{"hop_length": 160, "win_length": 512, "loss": "mse", "encoder_mlp_ratio": 2.67, "encoder_parallel_block": false, "residual_init": "zero_last", "beta1": 0.8, "beta2": 0.999, "beta3": 0.999, "alpha": 4, "weight_decay": 0.2}
Rows from block 5 of the encoder of a small masked spectrogram model, named by matrix and row number. Rows with one number within an expert belong to one neuron, the router's apart. Each number is 128 + 24 x the weight over its row's rms, rounded and kept within 0 to 255. All counts start at 0. Numbers have three digits each. After the name is the row's rms in percent of the matrix's.
After each expert's rows are labels from the 100 clips, of 14848, where the router gives the expert most weight on average: "top examples" is what is common among them; "lies over" is the class under the peak. Only what is clearly more common there than usual is listed. The data: two synthetic voices taking turns or overlapping, over music, noise or silence.
# router: slot weights (encoder.blocks.5.mlp.router.weight, 64x192), inputs 96-191
# gate: expert gate (encoder.blocks.5.mlp.gate, 32x96x192), inputs 96-191
# up: expert up (encoder.blocks.5.mlp.up, 32x96x192), inputs 96-191
# down: expert down (encoder.blocks.5.mlp.down, 32x192x96, transposed), outputs 96-191

# expert 17
router.34 094:107112191115122101116138126151103100167110147130154102136131133141133180096112104137140119118151132138128138119095130136097135149082107096101156105151074133138133173158100124122129105145138144146143137144106106090113138118133096156121109145099131132117178139108132187139104144103134133103
router.35 107:156131096114179155150098138100123122117158126136123112167108113117141113159135172097151103165099113124130087146099134154132115144136095159155132171112160151149084108162144114110110125126125110109122190108114143138107125126115144129158120140151124129154087115114096113137105177136147094128
gate.0 102:124148155103112140107153141158143152143144143114108120109089148165080130119121114145126125099152114160152136100117097145069123114116135151102139125135109154133151131103121116097095133153164146157143138148132108187142133125136121104109153082141142125117136136105118134141130145100105142110
up.0 088:121121154144120119109150146164095118135140144126148104101117163194115120139127155195109106138142110165151109075147118117123138161151127146123148134138148135135055122090140117114091097078131133141144138154138179156089121148102087100121089112152168111127120114108104162110131133133128168130
down.0 088:115119133125122119125121097142133112122138128141112109112128129129174109132092130117149158118143121133082085119101123115130130115110116136132118123120118123102149145115120112117174114053142137089160136060115145101146139165188098137139147137124138144054102136141113153109122139121176114109
gate.1 103:099154119130122167150123126139164121149140085115111108125138114093121107132130155144123147140177134121110132136141139158156100107129137097090112128119112133124127154084128081138108151202117120115119121179127120122127121078101171152146100130119119135149100160135171126145093145093170124130
up.1 114:116127182108158111137087106120116152135118150131113114144142161108094155114115099107128103104099129173105138138138124143163147114047164142130139089154098131113155145180114138149135086116149129130115136117122121139112107141167161125161142155081128139113180117124089135140138138138131130143
down.1 110:124146096128113143111148119114106149140145130132130149100097178147128158089132107097132101115152138122156149169115157138122139104098105140141094127116124112117142109114120160164094137129105128124117123104181128113100136158121150130148124140134127108148126153117138158125155133145158100132
gate.2 097:104141137128108134118124123117131173165091166130123129157118122091152102088136117076160094101148166125102115110138169116190117093110140152116151109147097131109153114115123127141149162173142120150120134099071137136138114139163130171115153126167111124165150133149137117167102109104135135113
up.2 093:146135120115162130146136134123176092109148144112135106103120104133103100185134142142135149170075092207162098079116097097096157163126128116119103139116162120135104156117113124127129119146112110110146110138145133130151104101103105109146117125118097116110103127102114126108128076149116104134
down.2 086:119118137084145137112099113144101123152109150157086134169138143122134164129144127132113094136146109136123095096131089096110143118113193086119132095119113138099178096105134104116119129098147189130185152156078133111106139141137142153125121145158118130074105148123130135124101126104170122095
gate.3 104:148139126101090103120140111151113137108119170101155142143146149114116156112132159159148080155163137117057115161106172088132105083136119134131132122101129085150141125117149111125145150103102052109179142115112138132109144145158134128151123110119156130111129152130154129160120110139124142093
up.3 117:123126169137112080125126151120077125123136119121147112144143161165158148109106108111121152103109144119142125187083128130128113112106095143126133117133102141140106173143118142160145094076144164109110145101135116160124132136127163159175142186113160132156153174117067123104129147099110148155
down.3 114:135160114132137168121162166100192103127107136094147111116140102130110107102124124149159167131127095128162101156110116110128151155108113118103106106148181113096089117122104104166099148161120142127159116087134129139145161116128135150121132077122140102182136175139146106122139126135112134130
top examples: clipping
lies over: high voice

# expert 16
router.32 090:152160090145125122169098140098140100090121088143151163151097110165139111119163163086144121133123144124131109132119126142122125132165106149131122162097157121162135129156165150142153171160133077103102137111141128150144100118157095141120151141121121136108098071096148153130117109101179127125
router.33 084:185087097172120140134133136114116095114139141128120149134115096157124099109104143109174142119130157118139097148149113144111134142150094145108144143111184097118104106141159120122162142125125114123085141121162118170124086116151115162169151139133133146119097108097135144142151128100183107092
gate.0 097:108130122106118166136129108134116133158138110156179183128112147115113149118124133144125120180112120136154113125156124145127124092123154147141190102124113117144089151104125094170095123151142124147109134132131122126162127120138104115128109138153132116179112114170088124136112129114120067112
up.0 101:104125110111124163134117163144068124142100130127147171130127122112115134154123097185106106133130110118133122116122136124155132148142119120091159105139114126131085108121121131155092102131143144166142129173138097150094128164152084170132136131078108135174103115119108180151168170149152140111
down.0 100:114121124090123146109126145088113132103135151120130141181112122114126129154128133123125140136178130125140138153111109157120126174115092101158113126138108122086106120126139164099186155120108122150154121166083117143108116134130160140112154130141108115145144158141105108136151094138120114141
gate.1 102:097166122142147113146139155132128170171149142088148098143120109139165124135137129095103133102110110171100102121129116107074113126150147079111147095157123147121141126093101128141129117134133148138153143167108111130170112146141116118138119135107137125179121158142155148109136168113126084127
up.1 118:103111121132119097130145153107141149177169168136119106121105085138190120141088160115143176111146150135140095092140090120106094150141137109122143096149178173106143122100120095128107129174127125141146131165092099164137102120146104154141151138129175167155115153134163174114139139120125127125
down.1 101:120123121145137143123128126142178131130090085141081102145130125132136110146140099091104148075084168124155133114142155157148146158141105141111117155121112142135123106142138143103059154089163088112106090081120124128109125152135121159132125178129088076124134147087102166112133143147120111126
gate.2 115:111112127105134112156124131119130111145150089137155107110131136163129129146156108148145144147156067156125112117156112130164116093118142111119132111167187163109111181148090120063110129091154137137166132062115128125114120135151121144171122157135156138137120164123145140133145121129156177142
up.2 093:151121151162088127143128086134151093114085072131169118166096111106160151120159158083091124079101177087135099131131146149140175141113167129119132136123091132114123111090112125138158138136144110128144144098142123153130146169152117172085131154125067145130125125136153107152151170131140115099
down.2 096:128099101084129130067152158108121146101135124126121111127143164161090090131127078159144154175162109139147162118124095099116114093113113119160082113153201096128127136136130115075107144109144134159113144140103140072147146091138145122117128104159157100116170153138138131118149115131130163173
gate.3 094:106119114125122107161135186164155125165135110154112084165155118124113113106115146097125130156106209157180089077129136166117094150108144109128113136119148133126126148136098157127144126113158112140090127130095152126174104090137135131114149138129172130153136084147133112106127068160108113101
up.3 099:099121141157120128153118087121164149111102100162136169104145121170108138133159114167132129147150131137127116155151155129120078134100094130094103080104118104125111089132137123114122147102120143127156095096166121151121172158116125138140140150107128134102154160126133159138133136127116178100
down.3 101:090146140089115154154110129139128149106133143152112186129141129138111147143125129195098109131184122106107177139142119119163122131098129110145121138136164133128139126183179110110146111109103138133130144145144133125091141149113109132121121104078119139135126137148145143123107160098144099154
top examples: music; second voice: none; thin (high-pass)
lies over: no speech

# expert 6
router.12 117:110139154129129114143096153150122102123127101137149129138185157159131139166132119147101118137093092107112126106157085087134135114153150095136124159080140100114127115171139130157144062146180144130124124137107117120164144155134109080109153136148116117145135138167108120123134126103105095155
router.13 090:088132124086147120108144142139142159124141104136157147112158149139173127161084090162072111139117126080104157169147087110149143136150141123117155102131151147111186128115099136100120130106164155151133106175139084124136128161121109119168126113117130125163161145152114136142128126135122135159
gate.0 090:125110125094150133135137104144133104142140114109106078123164124155090157154196121127120144149084142128138085079138116166092115115121119095138112158155132125110121162128123129133108114133146146118091134126072120069135128127140114118113177118135119150071125152137137111101141097140116124132
up.0 092:127122112101114139085126163123129130111038150142119123135118092093148122104094163089131146132149143146117103153115167076147122106169104163090129094118119117138127097125132165135155176153143133128146134118119144143145133144121125114120110170131084092132111127117137096144104137121136158102
down.0 095:110124104112075133133109155148155135109109125173156138098097110127157125155083160138111125135134113126143150144130124123152147136144144158089098118123128160139119153114126164074181124131144140131096120129122150106099141143137108129165132101105137150151143172151089194112097134106125139150
gate.1 095:111130155126116088180132145086148116147088178138152138131112131091114136138090133123132105111103139134162134164140123152143125080141152142110105106105066113105121103074138167166168130140112136138124164145121135168150136123151129106099168112157095168149108084123111132151122135165131092084
up.1 094:126147145113135097143122077168145105125063136114167150182107131097177096159135094108110151133117137147168118166158134139139133116131166118098108091096101116123118119089159146133124192106123120130176122112163170159161135146145145147118141137143083184153108096128120142167113121137119108114
down.1 096:142114118139129150152115154148119121143172111150134119144085122168099121122088134095126124147171134112151143161113150098115115137135179130123128102124114153149143163147102137084122105104148128135066118114159123134127108089083112168155123145107135105137156108126136122152139163151105125140
gate.2 101:126135144108115111132124162151125132147151090131116114113164084126117136141137124129125139155135167146146113094089104128140153109133128114138126140154123134101127121109111109128145105165171087144096127113051161118158121112144122089122183128160074146122097138144153105161138117148153120131
up.2 099:109152142138140109122134132141099152162153121165120130123156157167155125122107167141120121099128094119104147157126123123155067141125136150105143144156153132146130093114126164121171084156147132149140118129196104114114131151136119131133122121122200119168159091143112163134157128107134103160
down.2 093:120114168120149132125134128144170115101120102147104129128125114082103113127173094129120073129084139128089077105129123136125144141137117092109161142141131107107125159116160090122118132141122120126143112161085113114153126144149123142082092118119110105129102085152123104125161130068151141176
gate.3 091:154129116133093102149152058088113131121172084119136124117105069130137103157120139116154110140182124149144112103099189103098116117149102144171158124115105096148126120106125136172116111131156123090136137112116111069121074118112121125138153146133125138140032097158108137155096086131159095139
up.3 093:142113156134127176158145087142067130132131106126118137124129124122132138136139099141123138100181107122152150076104173120147081136162125123117130134102136158176123108121146134147126136133136176128132110122126095139064118182101104135122129096111158119151096128125097180136115133087122149141
down.3 096:110127104155121113128122134135165150153178063137128115123116109093115174173136149136129150088118141127114107130141124104138089100090142099189142127125072106100126149128143117103150102143146119114107116154131122117109084084144122081113137123124133164087118130138123115181146085143090149144
top examples: second voice: none
lies over: no speech

# expert 2
router.4 118:101120128158110095130141168112149101137156096141126135117153131149102127098154117132126122177150082153120134104095124106104143120132116144105157154150121107112133130124125133108165087123161126078154169142133124077158099145113117084095117126105136108128161133132096133117149098096087084143
router.5 099:146102083145141081144135141128120126137116120115105126152165109119106107127130123106088082191121137143147111109105089100117155169188130093132115138087111134146094118119162120141158117115086097104124127148143101145134088139107158170139153124136146151080091123104140125109128136154150112127
gate.0 089:153109148114113196080103149142127127089123124151126137166144142132107098138094131112155144132138144097115160109075120093095144145127121118144091099142132146149112127169125141125197122147110153128170157124165177138124152129124120156135148100123121140145161169125146155046104162121132138134
up.0 100:159095127114098206126121142163069150092150106129142146151127144161162114135146125139125143075126159087110123126105127112087138115127147132110087126085144114177082125137141129165183154181097138139132115142164146145123156141124082158120135136105132141125159126130135126099119171139151135116
down.0 088:114101076141133142124116120142087146143104148134146140084115135113168138182173159159135086146127115124109119146110171071088112070154157123171122132113125135172110100103138137119139092133130130123130132141147128104110078106156161097126142129134131135099119069143150153132123122131137104114
gate.1 116:149119130125157151112107122173155121123133167119123081143111081118144141111133166131131174124147160119128110122138122079165114142153106115131138120134164163144122206170127117172135157089113124128112083103124099133134126121149110132158123131152107151152120130111127186142138131143133205098
up.1 103:156123089128126121120146123151131119127091095091125105105133123119095156115144120140117100131113145139104137063125105085139118135101115156100122125101159168134112175093098124155178118136149123148107095104148080111082132120101146136161138114123136121071139075138130152144133142068117105063
down.1 110:123129112127162133123124125157080113136149143134113087142155153111150100147123160140192173135100123129125134119146140111118122104113141103119139137137126154143114114125113134074117089125174159089119097119148162114110162161121130105138105165147129149083083119101139105130088106109097118120
gate.2 097:167141155087112165128143161165109140118125149126097091145110144139136118133101104132140182151135137110102128146134137104118131123131130117149110107101159134147148120198136107084110139092063112142087184125152158155150145100144138139147141105145140151127113116138108086117132156151133165167
up.2 089:110126113173139106108119093114147085129105128117145115109127161109137170124107151122120124132120124146144149119160116150129104122122122136097147136147116099103143123093099154129152108152205153094140139126121144094126133171135161106114123169100103130100150118139138130156134110165110063112
down.2 084:140158178147104111133130149155147131128114146143123094156116146073084106109132145141146098104115165109108160109136109125143160133189106137114089132159124102126148123110138129099116126132092134142146150146201132105139161139136103139128114117149129158100141116131130098151064152116098130149
gate.3 094:117156107107124154121136092134140193135138161159122089138143107150141151109140115135104129125116142144171150105117093138113110133110107143156141143146133125126118126079121131116073094074146165129096106135131077096129139145084124083134104133145129152114135116147103201120166169156083138158
up.3 096:144096142143137130155121172104110096123085097093155171110111120128120113146122142115157136144114130119091155127125157131127154114142153108143094119121138127154150147185137170131150177209131097127160139127098187116149109110155153174127117137118115112117121148112136064140086076114154124107
down.3 096:134104143092137157105149147141083156098122129115125150126125161117066120129162088125144142122125149147173155097138110171126144133099145118112098111132143166115095131105132094102123154103148158104135140120102129111129103131071119123095126166115129118126163108126108146089181141118119161133
top examples: reverberation; child-like voice; first voice: child-like voice
lies over: child-like voice

# expert 29
router.58 093:105154163103138084102163160117130096155129127124176120086167157114134107101128098145130107062157173133149117137134149101142125123150136157118159107147136094135167118090125108134139164189150118161166110142133159147117132168110089150169116077140128164135135155133140157138120074129130114136
router.59 112:154118114161133153147120138088127130098128127134168103187098112106113109164149136118138096156133101141131136128135112141100128122128110153104137181087135169097109127148130116121126134136152134100107125119110184144095111096131141167153146167124136110133130134097115138135145117115155123113
gate.0 123:117112130112106122152145088170091118152129121119119119157109106088092170116096142146133133179148138121127131108122123106127136106092111098194102142120122142109111141153117121133157113090100126142090158114105120116163145080142147096093108157121152125133134099159118098117119169133136122094
up.0 156:152155108166117161123110106082117109063098079161160137133127154148090137158175162097143104136117136115105126136087156143091116114122146164128114139083122104143123127133164149182125124138098135073143137089163118108111105131123159134156143130135116103081115126122132123105178130105138102108
down.0 147:118107128124159127096159163103177144105073135141146113136163123127124091121152095131098132068153117145128119145140161111114134136106095122135121116149134134125126131139135141140078159118137137137179133122108085137113133170123129163146135100116095100111135138116138177102162096111114171177
gate.1 107:145096112180131135159116136127112126150128131105118152156105102117092118117120135172135157153160125144116119117153140124135128113116122130096079139116147142140111132105143130137180134147105134136096125142105133159177121097154117147123113126111129114138161145099129104148135113144141120110
up.1 096:107166118133102144142153113144141122123152104127107181152106131115134149175143187135136115127126106097153157123121120140104089152130084133126105117115131150137110120106164150131075134119094122123143168080131148123132166154069143119129135133190132129121073161136163111122143142112146127161
down.1 103:115104133097128137139118144123168097127107115121165142084129092142157061143128106098164146165113114125126113134092096118112148129075148131099168122136127141114094175162161119140135140124155158096124097131134098159138116113160133129121135100131133105138144116143094095121133136144101175101
gate.2 100:171136148112118154124140111145135155129104111128157166095150114113095127092102167129096130130185118102110127123093129144180135117137126160130073103104115089103114137123163110145125149131157133157138135097152152126217146163134114168082107127139079125084128137121121145137093116133135139116
up.2 089:066129121147066121143111131144128098140127092153117124137097119141147147139151144167160137130075172119135162111135135120093068152112127090143175139095115150132142147137119124164128116124144143091104124145129121130089134116110159103158114110110161128169115116170119076135175170100122106144
down.2 090:139150141115123144154136123132127136143110144101127143113113110108110144115125159141096156113097130105132109080124157165135115152131122159115155155139087102120162121122148119161136126133120120086128104108124139097164131145101128146165138136155121115088132089117105100123099137124097115131
gate.3 090:123125079146135130094144109147112132133112136112118137140111169163157105108132147096122140132078142109124140130156097136151133159146139131153108135100154101128177146154098136117136127135143100129111123131115076085177149126105159110136108123131109114137140102123181089109085140106150096134
up.3 095:093109089119135142122100129128136135180133162114130119149111148156129138102125168110140142139110175106110115095163106142170125131135127151120104138112148135107156141158097110128158138154106105144097133143113104096131147081084135124135134116156099120151151100114207113140100136132158082122
down.3 096:139111106161141152099130135085122121111054135096144134125157077101159147119135114141141163092129165131088125147122124131125135145146114106144128140136147136118130122128130114138110158146172104121111107130109127174101119105135130168119155139152125143121126118141101125162136107125139119137
top examples: background: none; second voice: none
lies over: no speech

# expert 25
router.50 085:073130087092144119149108118165143154154080146145130168151157161157128150122142129171117123132155100139125130118106131108150088129133079155104141149124154141119163112137083146124144166131120178105151153126137117083139138147105121093141175115139068078150140115131152127146133120125122141106
router.51 085:081142052130113138146092104154139120135095144140150121158161132141141149145153108167141106146102113101102140150143145120123089082135122132117129148108123120089163097146091144140127108122087124109122142121122114098125124119093138078136152127159074088108184137126087149119153180131124128134
gate.0 100:129102178153116126113093096122114118132123135140091094134147074125117146137085103130092151115076143128142074133164107146141170118116128134171153121124115134121121156086140154116120103110130107123101153114142117110130136080154106094085103104111130144106140080131111142174126125137092109096
up.0 096:125122114127142105130090146098132133141128144147097104117141164127117134148134116135138149098091136105139160080127085134110145135109131128133141111157136168123175168158118136093138114169150099139114119102073109104136117114103105113084148095135118121133106118132111171111137126162103097099
down.0 110:139133149143145125134142131142134115144137170134067079135119144078153082131140086117126143087108164119111109101170099158134137141119140122170136106153122164114130140111098119102120127130172086117164106109141084112122102078136106132158183170136130140099126121153086174156140119150119133125
gate.1 083:106159138114125081137107116158148139122110135157121128140141112129132088155107151134133161189099115124148161116093146168120114118098127111117153115103140097133124103141154122122134115140102116114084129133152159113131109122115138113130133117178155172105134105113104175142107164133180117147
up.1 086:115153133114137111130136079141133114130132156124119075145150125124126093114131163128103159186138152166165097096116188141108116137130084098109151133120145084159121110120147114163138109153134096103108124163143120130142122143103124086153133135138167155125110142122127173135130179181190137140
down.1 082:139128140117121079135131101083104136155150195138112121121119154135121091134101092079166091117159144140139118154127113125095137125148139141147127117119145106127110162107130131109130129086142139162139114152171085138167141139145127118087169128111130143106088121121107153163112132151162120120
gate.2 095:142107125114140225136154173102115117149094128124185125121153144138066100118127157123084094102169122146131105091149127137118165096099137101127164110129119145180115144125106115129110134165141138159153152153151158163124132147152117131157125135120129096110120141125169078121095116144102132100
up.2 095:116134124125126163151110194080111136132100154110146117095167131112110125112148152109095166134135167147153133115134134156137129153141092119120126115180090129107114133115124133141134104151131144124134118146172117160130104093129125141127150176126108102089131110185146117079121125174138159095
down.2 103:150128169092149145109135138151113104118123169121113123117084128103147096121158121130126142120117147115149128096102102157102143109063150147179099151145071132080124135135179130155144144137127157094145129163155120166149152117127180145134112112081141083105130121128158115175139142130117143112
gate.3 113:125106164091143195059145153059169110140116133140131118157143121122147169164134128109123138140074134120142116164152114152105094153109135101120123117112164143136106116156157121088133120124136121147115167095089167127109086155128150146173099119140117113152101139100132086108118183130092114153
up.3 107:170112120142109092092135111129083153088122120126136135121099132139107068147152093108129125136155141161085145122114172123123158094118133117131144095142121100144109167108131126117096124093141117103144125108146099102156119148174128140170122130091128114091121133143138175150128120111143096120
down.3 104:153121155144124088119111151177134124149157169105121063118102108116078100095135122160112105108134135130178113157158142146120149126138126076131139133116135120158096112143107095146115122090099108108145121140182112113103134084101094137120109119107139155127116083120080191103126129142105143129
top examples: second voice: none
lies over: no speech

# expert 12
router.24 090:101178149091165113119136117156141150096112148127151153121163125108133128127117146132115117125154138097137185155122125134175144134150093174119123088147107103137154111114118170100130121149113183168163131105117151113150136164092128127155116091130109085150125111144139128145113136114123134132
router.25 092:122144147085114130119124168160099141093113081131136102150162141137142125130121168141103136137165134110119179160118115156130114125152082118161126111093125113108152139156127159144149079139104144151129098070084142169146147162106122134152126114126131095133125122144134106142154188081134098126
gate.0 106:134082128103127165081105114099122130137115125118169161127147144138123136187122120113119155165157165146129111117128136133156146152129126143113096126097164099144112134097173127104125106089111157123171184144157104126190109156141099117149167110141142099110114163092161161094113129137144133119
up.0 103:129118109151137107133155115109116118068148125136132133129102123154171098145154088087136143123118096119131158100099141095108105104127112112156160156134150127133149096172146144126145143170127111110088089110122160133099118120129146119124078140131148111095141109087159134113166137105162105117
down.0 098:146127143142140128140097129111141123152145136126116148089136095134121139151154164124134173106111142139140120121149116134113119134133143146122118104125156093120076116140131126134105130152162116129112088100083086169081106137127128147104156138101133119128127105141111154137173157114115137127
gate.1 103:106096131122164141082100099137141120161101100129176163122145127169149163133145138161132124113123082133126129088124119167126133110113151145093142109156164099122144118144110122131089132128132128140108149101111169098092114122143068143166095103166125102133175131113134174104113154144147123156
up.1 093:108103142126148144114080097138126113150075130117186116147088152184090123145107130127132122113117106146130128112132110127117138100102160148103168126136169108108126136104113111113094138125117120142143165128142155105123118096178059122147106106149103118134184101113116157089120158164145109118
down.1 092:121111068147146129128133124104155115105116084106148076121121113099123148117123098117125167137101108133102159157104157071115125113144111148093083128110162119147119122135089133143109133116174110121156151082182141104140147101145135162156088096138125117116154127143130134128124122148133117130
gate.2 096:127102117082091146174123118099152082105133155148130126132086154177100158143133169137106139135122126111100140169113154112112102110135124149155183143111111082115170111164113179141155125127128122139080116127141149120179155131119152100138149131143134157113122131159082107152142112100102139142
up.2 099:139111117121109104088160114133124138128130118161069143109118090158142138143127127150128139193148134125101131115104128081093123083126113121156153117138128137143146107153109153143177146101133107119096109144141109094110137109133132092155100093179147134125121136126125136153132145089086101147
down.2 095:108125139140143119168114121116112152148104213151116111158133126116081135111113115151137086077131123103146101085142076107147136159138144130106127114105122118131118115116139124153111130132130139155145120133129114143122168103113107104154156106151087105080141137094145130133110131119125123094
gate.3 101:093126151111164182150147122147110145177085163122109138133106139100101156127108140121129112159160138147114136132136122122155131144167091147084136101149094151118131141134139186084148137127118138150146122124147139123133131118090130088130166125130097125157115076121106184123069104126139133164
up.3 090:149143110137099100130083149132176108132135091122129132106161079076164148171124119134154150152080155115123134122126107169120092141127137116131112117114130081092124138141137107095079115132122134116157107102103117138142122144135098129108133110157147153114146154106139133142078140139107081127
down.3 091:123120130139133111121122097147118140148140143162138146144104173141119102139113118147128080158137114132101141093117143162143151159140164131151148162113166124126133138192142122122147099129084123151142123176133185126127127151138139084106129167089121092154088126123168109158151119101137139110
top examples: background: everyday noise; second voice: none; rain
lies over: no speech

# expert 22
router.44 100:164187122096180149164204132156126096083100101059141132130105136122105118101154141133105135125148100121128161141127122096098138125174170165154108095133130113142120094129131188136136139163143161169188140133119128089157165160133125145162111171124121111127110137141145117155091120127113163129
router.45 101:169152150122122136135145098143168190120109121109139136136125121160116122151163183087132120111148105129106161128135156103155172114164077146149118149101097110156094078111058096111126098153134137161161122141118129129152125162137135114140090160130132104156127126146126108124091090184117158139
gate.0 099:119121119105152103138106141119135133134146144111147176105120069073119128155049118156100116131109115161125089144148128124085119145121133105151127113170106108120106124155128122128119148099113127135092107150141116134097124132131127124148089113166168191128131147104091167167134139118148119139
up.0 104:103100139166118142147085117089133135139128169179108137168130128097072168151168141109131165114096133141108105133133106146133113103118142137145110136135120169132159145147076140148160119112096147135117136142140159096112149109176147113138165137081123133149166119180145123096136146159144104106
down.0 105:118146113179090117161094163105127110175121103121159145113143106099166119136103152138110140127138161106123136165135138178123093149143100150162123136114099092122111156173085148163150107126095106150163131090168144132130106151109095130094183111150115134146115140133094108152075142125117079143
gate.1 108:100142148137143132122119102154095163122169128077090148141107132149139121141141098145090114105114094182170101171167120148127140118111158143096131137126085139162142123119131153131127101088127099127151103119149138092081116112085117083128101150084138104138115100124104150093152093123157143133
up.1 107:172105105149114115153146141100155108107093116132148078097147135105134098122112161113176132136151140100077161092092128066103119159154088089182121137121152145097097127142156087133136151169129131119112158138091104157166126141180154160143160122151129130111104151123161094140130146128130116102
down.1 100:147099105113109140132094104144091109145141167161103117116105149096104108150125120149170159170152131138134131148173133207133091104102157151121099132125166157151114151124076146098142104146143139145117129110145155108120128106105105133149153138110163114107123150188079184088120126106116103150
gate.2 113:160135134127119163112131144112133118138109132129190106155139136070120117148143207154106145093182140119135112139125106116137156137143116106104159121142121171101161160090125112114118131118138134142121107152171141141089183138146128137155130131121117109125100149147130126142107122173144128119
up.2 114:128135132123107133119133147103157136159134089143124110102136122214122131112130112103120098157106129167125124086150136104133109145144124122138060138118112103119090113139139136136140124143121122110148144132136110101148090123110141116119137120107114123099151134079117118074158095146079122114
down.2 102:108115114127142114164126108113107161141161104111142143117131112139120144119104087121110132104132158132115123135148118103175134150120106137111131094080119131115131119121132114132139121098148097127125156131125151104127120111102082116112120186164140180151131126124094126105126158114160163125
gate.3 093:109136136133124150114112145094114083059131146166158134153106083117109128157142151140143111134143157124113094169126137110111110108143139118111152088103144132128160127138117115122166155129152118132133131104156114160083147131127130095099110100110123107114146081149152151155130167147114071117
up.3 090:127131129120123120123119164140108117154109134134173125120137168130137099137168144127142110148112113117079126104139080096132143116119141107116196117100152158139168112169090140141112121135154141129145104099118096151155085150110158120131116065113154098112160149134121127115142123100120118115
down.3 093:162116146112096131113108134098127135155121166096101131106130097134115173149140110119157160145091098124166128114137143164098103156119127123133136160152115119136111149086113127128122117118080118175138122138112088135136139108145143135147160144091132135137155141146116141086160112171131124127
top examples: second voice: none; background: everyday noise; stream
lies over: no speech